A small image embedding model, trained from scratch.
Model: 64-pixel images, arch resnext, activation hardswish, widths [256, 384, 576, 864].
Training: soap at rate 0.0024, 8600 steps, batches of 64, held-out accuracy 100%.
Data: trained on pictures of board games with random positions, seen at a slant, 195000 training examples.
Rows from block 2 of a small image embedding model, named by matrix and row number. Rows with one number belong to one channel. Each number is 128 + 32 x the weight over its row's rms, rounded and kept within 0 to 255. All counts start at 0.
After each channel's rows are labels from the 100 images, of 14976, where the channel reaches its highest value: "peak on" is the class under the peak. Only what is clearly more common there than usual is listed. The data: pictures of board games with random positions, seen at a slant. In brackets: how many of the 100.
# convs1: grouped (4 groups) 3x3 conv, stride 2 (model.blocks.2.convs.1.weight, 192x48x3x3, standardized in use, each kernel summed), inputs within the group 0-47
# convs2: expand pointwise conv (model.blocks.2.convs.2.weight, 384x192x1x1, standardized in use, transposed), outputs 0-76

convs1.50 [180 137 135 124  59 121 146 153 175 128 173 131 197 104 133 161 117  85 144 154 120 129 123 180 149 124 120 143 135 100 110  90 189 127 202 141 117  85 157  93 124 208 110 110 129 118 117 131]
convs2.50 [172 140  84  93  80 145 109 133 152  99  95 170 160 164 100 159  86 181 101 119 101  91 123 153 164 159 170 163  87 148  93 128 160 128 151 143 129 167 119 124 107 155 126 167 121 181  91 123 110 163  89 109 110 185 153 124  84 125 167 112  75 108  63 145 142 129 110 188  85 152 139 131  87 100 118 168 116]
peak on: board (96)

convs1.52 [146  80 140 170  14 138 110 115  82 147  77 129  69  78 158  95 141 118  85 122 153 161 136  88 135 123 129 141 157 103 185 166 122 131 143 131 137 102 142 122 175 157 113 119 149 114 154 127]
convs2.52 [132 123 137 174 131 141  99  46 176 136 113  59  82 123 166 125  97 134 120 128 111 203  65 148 101 132 123 109 122 145  74 137 131 109 111 127 151 120  88 119 151  91 139  71 104 155 124 103  48 155  73  81  90 117 123 145 186  95 109 168 115 124 100 163 159  95 116 147 148 130 114 123  83 140 143 108 131]
peak on: piece of the second side (32)

convs1.179 [144 161 155 121 144 112 119 131 227 134 222 109 142 118 132 120  72 123 125 144 149 161 118 106  86 107 114 155 128 162 155  88  94 122 118  99 113 133  99 209 181 114 129  90 136 137 121 109]
convs2.179 [210 174 145 119  78 117 121 100  93 170 155 125 147  93 144 112 225 178 107 111 164 139 117  54 169  73 136 121  60  89  98 168 157 126  94 112 124  67 132 170 157 122 126  54 104 133 107 185 137 127 122 169 121 122 126 128  99 159 140 102 142 155 124 160 115 142 114 145 157 140 113 115 108 137  78 173 165]
peak on: piece of the first side (25)

convs1.7 [119 102 134 109  91 204 108 118 152 124 104 116  85 140 124 169 101 173 144 114 175 111 114 104 109  99 158 194 136 126 151 124 105 110  96 143  73 112 122 114 135  77 129  96 224  91 104 163]
convs2.7 [128 120 180 110  91  91 110 104 122 128  97 169 197 140  85 133 138 145 100 146  91 131  86 114 110 198  92 180 111 154 149  98 172 105 119 143 144 122 109 114 119  98 137  70 126 104  91 109 134 132 122 126 221  64  94 146 153 109 111  78 159 152 140 111  85 123 105  67 142 163  38 105 128 186  97 133 134]
peak on: piece of the second side (56)

convs1.128 [126 127 115 130 150 149  70 131 105  65 170 120 138 138 220 193  99  98 116  98 151 171 106 115 111  93  85 119 141 136 147 123  96 119 133  89 141 123 138 172 148 118  67  98 151  78 102  84]
convs2.128 [ 82 175 176 130 102  82 130 134 172 105  93  79 104  98 142 160 104 107 122  80 108 145 144 119 137 146 137  94 164 129 152 163 142 107 140  80 116 134 167 112 135 143  36 102 102 162 148 122 103 118  64 135 142 175 130 143  95  75  96  20 154 115 133 179 106 212 121 118 163  72 170 139  82 102 142  70 128]
peak on: piece of the first side (89)

convs1.98 [164 167 138  76 101 102 138 110 121 136 123  57 119 125 192 155  98 107 119 105  55  96 115  62 135 111 120 106 101 126  78 151 100 145 125 126  93 169 132 146 123 195 104  81 139 117  80 117]
convs2.98 [159 112 129 142 130 172 110  70 118 121 103 119 161  77 136 144 149 155 104 128 147  98 168 139  99 127 127 160 127 100  71 222 125 155 111 100 196 118  96 126  94 168 110 143 142 118 177 111 132 150 172  92 131 152 185 105 142 114 155 168 133 101 110 113 131 165  90 170 102 122  75 124 142  99 104 105 113]
peak on: piece of the second side (45)

convs1.45 [107 115 139 121 103 100 125 132 118 138 160 145  81 115 188  51 155 109 140 136 125 153 109 138 159 114 103 157 113 174  99 113 115  77 159 101 133 115 217 157 111  98 195 166 173 132 114  78]
convs2.45 [116 182 146 173  61 119 122 151 167 114 151 116 121 132  81 166 103 170 128 170 156 173  98 149 185 157 115 173 105 102 126 131 171 121 135 153 128 133 158 128 149  90 154 124 130 150 137 167 147 173 149 149 137 194 150 129 106 141 176 182 164 115 109  73 117 112  95 125  56 102 190 125 154 147 152 178 119]
peak on: board (100)

convs1.114 [ 87  54 129 139 127 127 146  93 156 111  84  86 107 122 151  73 113 184 124 128  39 171 148 134 142 132  97 100 154 158 105 109 143  70  96 118 150 156 156 149 129 119 144 107 132  68 170 123]
convs2.114 [120 106  90 149 142 144 121 135 162 151  31 142  67 115 156 192 156 128 149 148  98 152 104  95  12 132 146 106 145 135 148 201  75 109 102 139 127  91 155  88 108 130 115  83 123 165  70 124 117 110 170  94 120 122  95 157  84 161 146 147  12 121 208 125  84 199 177 117 109 181 113 136 199 111 106 164 171]
peak on: board (96)

convs1.165 [132 201 197 111 143  97 138  89 125 181 103 142 114 134 107 110  87  78 116 193 146 148  97 120 122 110  69 151 114 130 116  89 131  81  97 114 159 148 109 173 151 121 127  97 118 108 202 140]
convs2.165 [111 150 146  89 150 115 111 191 134  85 123 127 105 142 106  81 116  52 192 121 168 119 105  82 142 115 121  83 122 153 184 122 193 104 142  86 203 111 121 120 107 111 171 130 158 123  22 183 131 108 162 130 171  80 153  90 133 157  88 112 166 147 117 143 148 115  55 140 122 167 100 124 123 128 120 125  82]
peak on: board (100)

convs1.119 [116 103 136 193  96 111 133 163 104 106 103 110 200  90 157  97 130 118 100 130 125 140 111 128 173 119  63 120 148 145 151 132 153  83  80 151  59  90 151 131 163 116  76  62 159 104 115 125]
convs2.119 [ 98 130 118 163 127 134 133 169  98 112 119  68 123 117 174 129 180 115  62  86 176  66 153  75 128 133 161 163 139 105 130 119 189 105 134 181 122 132 149 155 103 136 157 132 194 137 111 136 147 109 110  86 133 104  92 198 148  66  78 128 110 114  80 169 123  86  96 141  88 205  79 134  96 159 157 146 122]
peak on: board (91)

convs1.63 [ 66 127 138 103  74 113  96 127 129 127 113 137 113 113 175 117 120 111  71 119  98 107  86 121 113 153 111 120 167 117 139 163 144 102 187  66 202  57  98 149 163 112 179 120 136 103 138 163]
convs2.63 [101  78 121 166 148 147 105 190 145 147 120 110 111 112 194 121 151 184 134 137 106 145 149 104 139 182 120 141 116 129 156  98 122  52 177  59  97 144 190 147  90  93 124 153 124  86 123  84 149 144 138 167 180 177 162 196 141 168 182 122 190 208 139  81 207 110 134 158 114 179 145 138  84 108 138 103 143]
peak on: piece of the second side (47)

convs1.141 [190 137  83 193 103 106  90 125 117 169 104 129 121 140 152 164 105 159 168 147 126 150  58 104 129 126 116 131 105 156 192  65 178 107 110  91 159  91 127 125  85 150 137 133 125  69 142 122]
convs2.141 [195 177 157  98 122 140 131 135  86 116  85 103 127 144 151 107  69 128 122 157 132  47 137 123  37 103 173 125 146 164 166  91  95 116 163 122 137 107 110 155 135 108 121 115 124 234 158 113  94 141 121 101  96 101 148 159 128 191 144  97  86  93  93  96  96 104 102  93 158 144 144 125  93 126 157 137 115]
peak on: board (100)

convs1.111 [139 103 160  63 156 159 195 176 190 145  88 108 117 157  95 108 101 157 107 166  68 108 120 127 133 153 100 139 169  73 150 106 102 156 116 158  97  71 148 133 150 162 137 128 110 171 130 137]
convs2.111 [174 138 111 106  98 109  89 114 132 117 158 107 151 103 217 118 127 147 119 119 153 188  96 142 173 163  78 114 142 132 201 162 149 181 168 132 139 136 143 129 128 127 138 127 112 113 117 158 142 131  86 114  98 147 172  94  99 136 139  98  78  99  63 126 106 148 148  61 109 148 133 128  46 131 118 132 109]
peak on: piece of the first side (31)

convs1.151 [145 119 127 116 121 114  78 134 159  96 141 147 142 108 182  79 210 168 108  67 184 107 131 154 167 139  48 127 131 135 128 110 109  94 174 130 110 148 163 158 130  92 151 126  92 152 170 124]
convs2.151 [106 148 139  64 100 156  76 144 164 100 175 153 135 150 125 111 146 108 124 138 149 138  71  91 141 127 178 181 128 152 110 155  94 136  84 134  97 107 127 111 155 136 125 199 157 118  89 155  99  86 157 122 133 111 136 125 115 142  93  72 177 105 117 112 190  56  91 133 126 119 153 150 214 211 146 135 163]
peak on: piece of the second side (79)

convs1.10 [111 113 121 105  91 204 107  56 151 165 165 118 101 114 156  76 127 163  50 146  95 103 111 109 155 140 105 127 137 129 132 133 116 107 125 122 114 109 199  52 153 104 134 171 148 127 127 155]
convs2.10 [167 154 137  97 103 162 163 116 165 198 133  88 115 114 158  63  97 133 162 134 132 126 179 169 104 100 139 125 139 112 161 156 139 182 162  42 132 171 159 169 161 145 139  75  90 145 206 129  57 119  81 115 137 165 100 122 124 102 123 121 112 168 111 165 111 127 129 131 149 133 144 125 154 115 123 178 152]
peak on: board (100)

convs1.25 [114  96 128 133 102  94 163 133 126 179  55 112 110 137 130 118 109 101 107 104 135 123 149 112 175 139 192  80 111 144 109 154 150 140 168 106 168 127  70  95 115 162  27 144 142 109  91 149]
convs2.25 [132  91  86 121 146 198 158 115 129 163 120 106 187 152 138 185 170  59 179 108 121 149 146 154 133  68 130 100 186  64 107  76  66  97 115 139  96 141 110 165  75 105 130 103 111 153 111 102  95 107 164 105 113 135 151 132 154 111 167 143 118 165 120 160 120 124 156  70 135 148 130 134 220 110 132 139 162]
peak on: board (99)

convs1.105 [107 163 146 157 208 158 155 101 159 110 161 125 107 169 115  88 125 179 124 112 125 106 136 131 213  94 139 132 144 192 101 121 101 168 156 170 138 128 101 103 143 189 113 134 119  72 108 123]
convs2.105 [101 135 110  78 188 182 135 127 141 112 145  91 189 130 168 126 134 169 125 124 192  86 146 111  86 180 100 130 181 106 118  98 126 160 114 132 134 149 155  18 122 113 163 146 199  70 170 133 151 131 118 128 155 143 128  96 118 115  98 133 116 147 132 123 111 136 112  77 121  97 130 130 164  70 131 146 145]
peak on: board (100)

convs1.28 [ 84  64 140  99 179  75 131 110 118 134 143 162 122 166 105 123 180  67 139 156 115 192 134 116  97 142 140 138  76  62 171 105 136 150 120  91 151 150 127 103 141 135 136 146  89 179 114  88]
convs2.28 [ 98 178  70 152 137 219 144 123 126 120 149 105 103 136 118 143 130 142 102 113  98 152 147 118 117 139  92 133  69 122 138 131  53 124 157 138 110 173  91 122 110 137 119 136 135 104 138 179 145 166 115 196 119  81 221 119 150 153 132 147 160 100 135 140 118 162 168 138 178 112 116 112 137 143 108 126 109]
peak on: board (99)

convs1.13 [129 136 138 172 140 219  91 100 143 125 146  86  81 119 167 151 120 120  88 111 102 113  67 153 106 179 120 189 105 110 127 109 150  96  93 113 150 140  75 134 129 150 103  97 170 156 154 179]
convs2.13 [ 99  96  95 129 149 123 125 121 110 150 116 116 114 124 151 154 127 152 126 174 107 167 105 120 123 141 160 151 133  86 148 136 156 107 143 110 144 147  67  81 150 113  92  97 120 114  49 126 124 116 149 123 185 179 117 102 169 139 136 138 118 124  92 128 139  84 160 115 142 176  57 104 116 159 126 179 137]
peak on: piece of the second side (87)

convs1.100 [169 100  82 178 142 141 134 109 141 209  88  97 123 144 168 125 155 121 178 142  72 128 137 113 120 126 165  95 104 116 144  97 175 136 122  61 173 117 100 127 123  97 148  95 171 133 196 129]
convs2.100 [175 106 132 167 127 127 131 115 162 109 121 103 154 164 128  93 110 147 148 152  86  95 126 118 117 119 135  87  65 148 105 154  92 119 148 105 154 130 210  74 149 111 139 115 136 117 152 201  99  86 109 167 125 196 143  47 173 110 151 148  94 101 163  87 112 117 120 103 169  67  69 124 156 124 146 105 120]
peak on: board (95)

convs1.15 [113 123 191 107 166  92 111 141 131 129 127 109 118 116 223 118 109  85 119 137 116 112 109 108 201 109 103 108 117 122 175 113 104 129 140 126 128 175 152 128 114 109 200 211 101 164 138 112]
convs2.15 [112 162 159  80 187  82 109 146 129 147  92 139 110  97 153  88  73 140 197  71  95  59 177 104 129 110 123 126 171  89 118 147 123 156  91  89 138 165 113 102 100 151 121 104  84 139 110 227 101 134 134 169  92 106 117  56 112 149 125 115 157  77 133  78 111 136 155 163  67  72 167 124  63  94 151 151 148]
peak on: board (100)

convs1.88 [123 128 141 136  78 171  59 124 119 182  61 168 131 104 165 176 143 112  89 128 140  82 139 127 113  95 151 122 162 110 155 162 116 126 213 114 186  96 122 109 157 127 171 135 166 119 144 121]
convs2.88 [124 133  73 153 113 122 157 146 140 115 135  75 111 125 160 109 157 149 106 111 169 134 106 124  53 113 143 117  97  99 131  97 167 119 147 107  80 141  89 134  91 115 119 130 133 104 172 100 127 154 164 195 162 144  82 134 214 119 173 133 152  67  77  57 103 121  89 184 102 148 132 167  54 126 182 193 129]
peak on: piece of the second side (77)

convs1.136 [150 121 116 133 121 115 126 125 107 126 125  36 120 109 157 127 163 137 228 118 148 149 156 138  64 109  90 122 107  79 112 113 194 121 148 114 189 144 102 173  94 137 150 126 135 102 166 141]
convs2.136 [186 199 142 126 139 115 123 112 134 143 127 103 109  95 119 129 152  88 102 125 109 108 118 110 136 149 104 138 148  65 159 107 112 155 129 134 136 205 141  59 141 150  99 109 163  93 134 134 148  86 128  69 115 151 146 106 115 151 152 176 175  91 117 148 116 103 132 124 134 150 104 160 127 106 194  93 127]
peak on: piece of the first side (97)

convs1.171 [127 161 148 157 142 146 179 165 165 176 119 140 145  66 132  64  70  85 154 173 107 146 140  95  96 119 146 120 194 120 134 137 117 126 154 141 141 126 111 103 155 216 122 152 102  94 161 108]
convs2.171 [102 157  72  92 114  81 122 130 185 104 137 135 182 157 107 114  94  88 117 132 110 141 198 124 136 114 145 137 153 156 101  45 102 191 147  95 156 139 160 162 115 106 128 137 109  79 188 196  87 206  98 129 127 142 113 102 142 184 134 135 187  85 117 217 150 142 158  86 109 119 171 126 148 156 129 111 122]
peak on: board (99)

convs1.108 [115 154 181 157 113 141 116 103 121  75 154 117  87 100 158  91  64 118 128 144 207 134 191 157 107 130 176 129 135 101 133 137  58 112  83 167 135 128 136  87 113  95 137  85 128  98 156 102]
convs2.108 [155 114 120 126 117 108 166  80 190 107 120 158 163  83 138 146 101 132 142 120 196 136  83 173  84 121 121 165 144 126 116 135 143  96 137 118  85 104  58 168  50 143 109 125 126 168 118 139 115  67 140 133 136 178 128 140  94 125 104 127  81 103 137 125 105 146  84 128 122 137 183 114 192 106 119 142  96]
peak on: board (97)

convs1.180 [108 179 187 112 129 110 136 112 184 205 156 162 168 141  96 132 109 140 146 115 140 121  74 113 120 147  77 163 109 131  89 102  95 136  96 119 125  68 134 184  99 159  99  76 103 160 156 136]
convs2.180 [ 99 140 155 120 116 120 100 129 103 150 129 116  98 127 203 124 223 147 140 161 139 151 139 163 116 104 117 162 164 136 144 102  39 155  62 160 111 128 123  89 135 124  84 139  63 159 162 132 128 159 131 103 136 106  57 129  98 147 125 118 141 137 150 148 141  78 169 118 114 133 135 154 127 122 120 115 128]
peak on: board (96)

convs1.16 [176 148 121 177 136 112 131 124 175  84  87 133 131 146 145 134 105 108 145 161 128 144 167 174  69 138 147  72 119 110 169  57 124 159 157 150 158 207  81 148 134  96  90 110 107 130 120 162]
convs2.16 [123 162 164  92  79 147 122 104 111 123 165 102 148 154 158 113 168 128 121  81 167 153  52  88 143  97 137 107 122 148 142 121 106 132  68 137 117 127 105 120 155  96  84 141 112 152  72 142 134 127 132 103 128 190 135 134 134 138 119 133 109 121 150 196 167 123 127 138 115 133 128 196 128 142 137  95 138]
peak on: board (94)

convs1.90 [166 120 150  86  78 106 124 121 132 156 114 101 135 108 159 124 103 139 163 115 114 192  81  77 130  90 105  83 116  67  78 127 110 114  81 103 169  84 140 111 162 145  65  97 142 134 117 185]
convs2.90 [175 121 143 128 167 125 162 159  70  87 115  97  96 189 141 155 147 160  69  94 129 145  79  83  87 115 192 137 142 165 161 127 139 189  72 130 125 126 105 120  70  99 127 168 136  92 147 114 122 103  56 134 141 187 118 182  64 145  99 125  64 130  92 119  91 122 119 118 150 170 134 124 131 164 127 126 136]
peak on: board (100)

convs1.0 [109 149 117 105 138  81 136 135  96 116 152 156 182 211 107  97 116  92 141 102  99 157 148  98  98 127 102 117 110  95  77 112 131 141 119  66  97  79 124 165 133 229 131  90 134 133 133 127]
convs2.0 [137 126 138 103 146 104 134 134 130 111 179  57  91 101 108 226 121 161 132 142 158 239 132  40 114 130 167 125 165  82 130 135  86 139 158 118  97 158 133 149 179  73 137 134  88  97  75 122  69  85 157 133 155 128 103 136 189  70 160 173 111 155 162 161 134  84 145 149  98 149 186 180 169 148 174 167  72]
peak on: piece of the first side (79)

convs1.87 [180  95 140 130 115 125 171 110 137  91 201 114 163  99 117 131 111  97 174 101  98 107 130 145 140 108 117 169  75 176 102 156 149 114  76 193 143  78  94  95 160 159 100  90  98 110 151 111]
convs2.87 [132 107 117 144 128 104 144 152 150 131 104 118  70 167  56 159 175 117 178 108 130 151 132 125 131  70  75 136 173  85 115 126 110 175 170 102 117 162 186 138 159  98 114 139 154 200  94 115 156 178 171 143 135 107 141 187 172  62 150 132  97 122 120 137  89 115 158 158  90 120  99  81 158 102 188 135 134]
peak on: board (99)

convs1.19 [127 161 124  88 113 160  79 164 125 126  91 105  99 141 104 127 148 164 124 115 167 119 125 137 132 166 115 207 105 142  49 104 125  54 181 147 161 104 104 174 149 171 105 112 157 147 142 168]
convs2.19 [108  98 119 144 109 176 130 107 163 113  64  75 171 134 127 174 185 126 156  87 120  83 103 104  71  72 115 101 104 138 172 115 151  94 170 136  85 128 124 109 126 114 113 151 161  99 170 116 127  84  67 104 124 131 148  88 115 158 142 135 124 123 127  79 164 150 134 127 114 116 163 224 136  96 143 117 175]
peak on: piece of the second side (44)

convs1.166 [ 88 186 160 101 140 143 139 148 121 171 112 164 178 111 142 114  94 137 129 203  94 131 104  65 138 123  87 105 181 113 133 153 115  98 107 127  79  91  71 180 107 132 114 130 136  80 171 136]
convs2.166 [129 138 140 154 179 145  91 141 125 147  94 124 131 162 172 137 140  95 128  89  96 116 145 125  53 139 138  98 199 135 126  80  87 151 123  90  76 123 128  43 129 121 139 128 113 157 150 127 125 141 127 143 155 156 107 125 158 135 106  85  86 103 165 134  62 164 136 102  96 171  99 138 113 153 131 153 123]
peak on: board (100)

convs1.39 [154 137 104 141 123 116 127 116 138 124 114  86 121  78  72 141 102 217 147 110  98 122 123  72  85 106 194 114 133  86 170 110 145 161 108  95 136 171  59 103 179 116 111 108 104 139 111 100]
convs2.39 [107 132 160  89 118 122  86 150 142 143  88 121  93 133  43 111 121 121 133  96  75 143  82  72 175 169  95 129  95 132  96  76 182 141  75 169 160 106 112 161 145 135 148 129  92 187 122  78 135  56 133 116 103 112 111 116 184 155 105 155 180 109 102 158 153 127 127 117 159  66  96 133 146  86 102 107 153]
peak on: piece of the first side (47)

convs1.82 [187 121 128 160 128 125 135 104  78  98  95 120 131 125 102 125 173 157 200 122 149 108 159  86 156 123  79 195 176 158  89 107  87 130 128 113 114 181 140  87  81 139  83 165 131 130 136  88]
convs2.82 [132 128 169 124 149  66 140 117 171 134 127  76 146 172 136 115 171 120 123 178 103 182 131  64 124 126 110 121 106  89 117 183 183 158  94 177 112 119 114 152 188 118 143 133 124  53  92 162  69 101 134  93 173  79 153 107 148 136 100  84 123 142 136 132 147 101 116  97 182 132 116 131 105 118 104 150 150]
peak on: piece of the second side (30)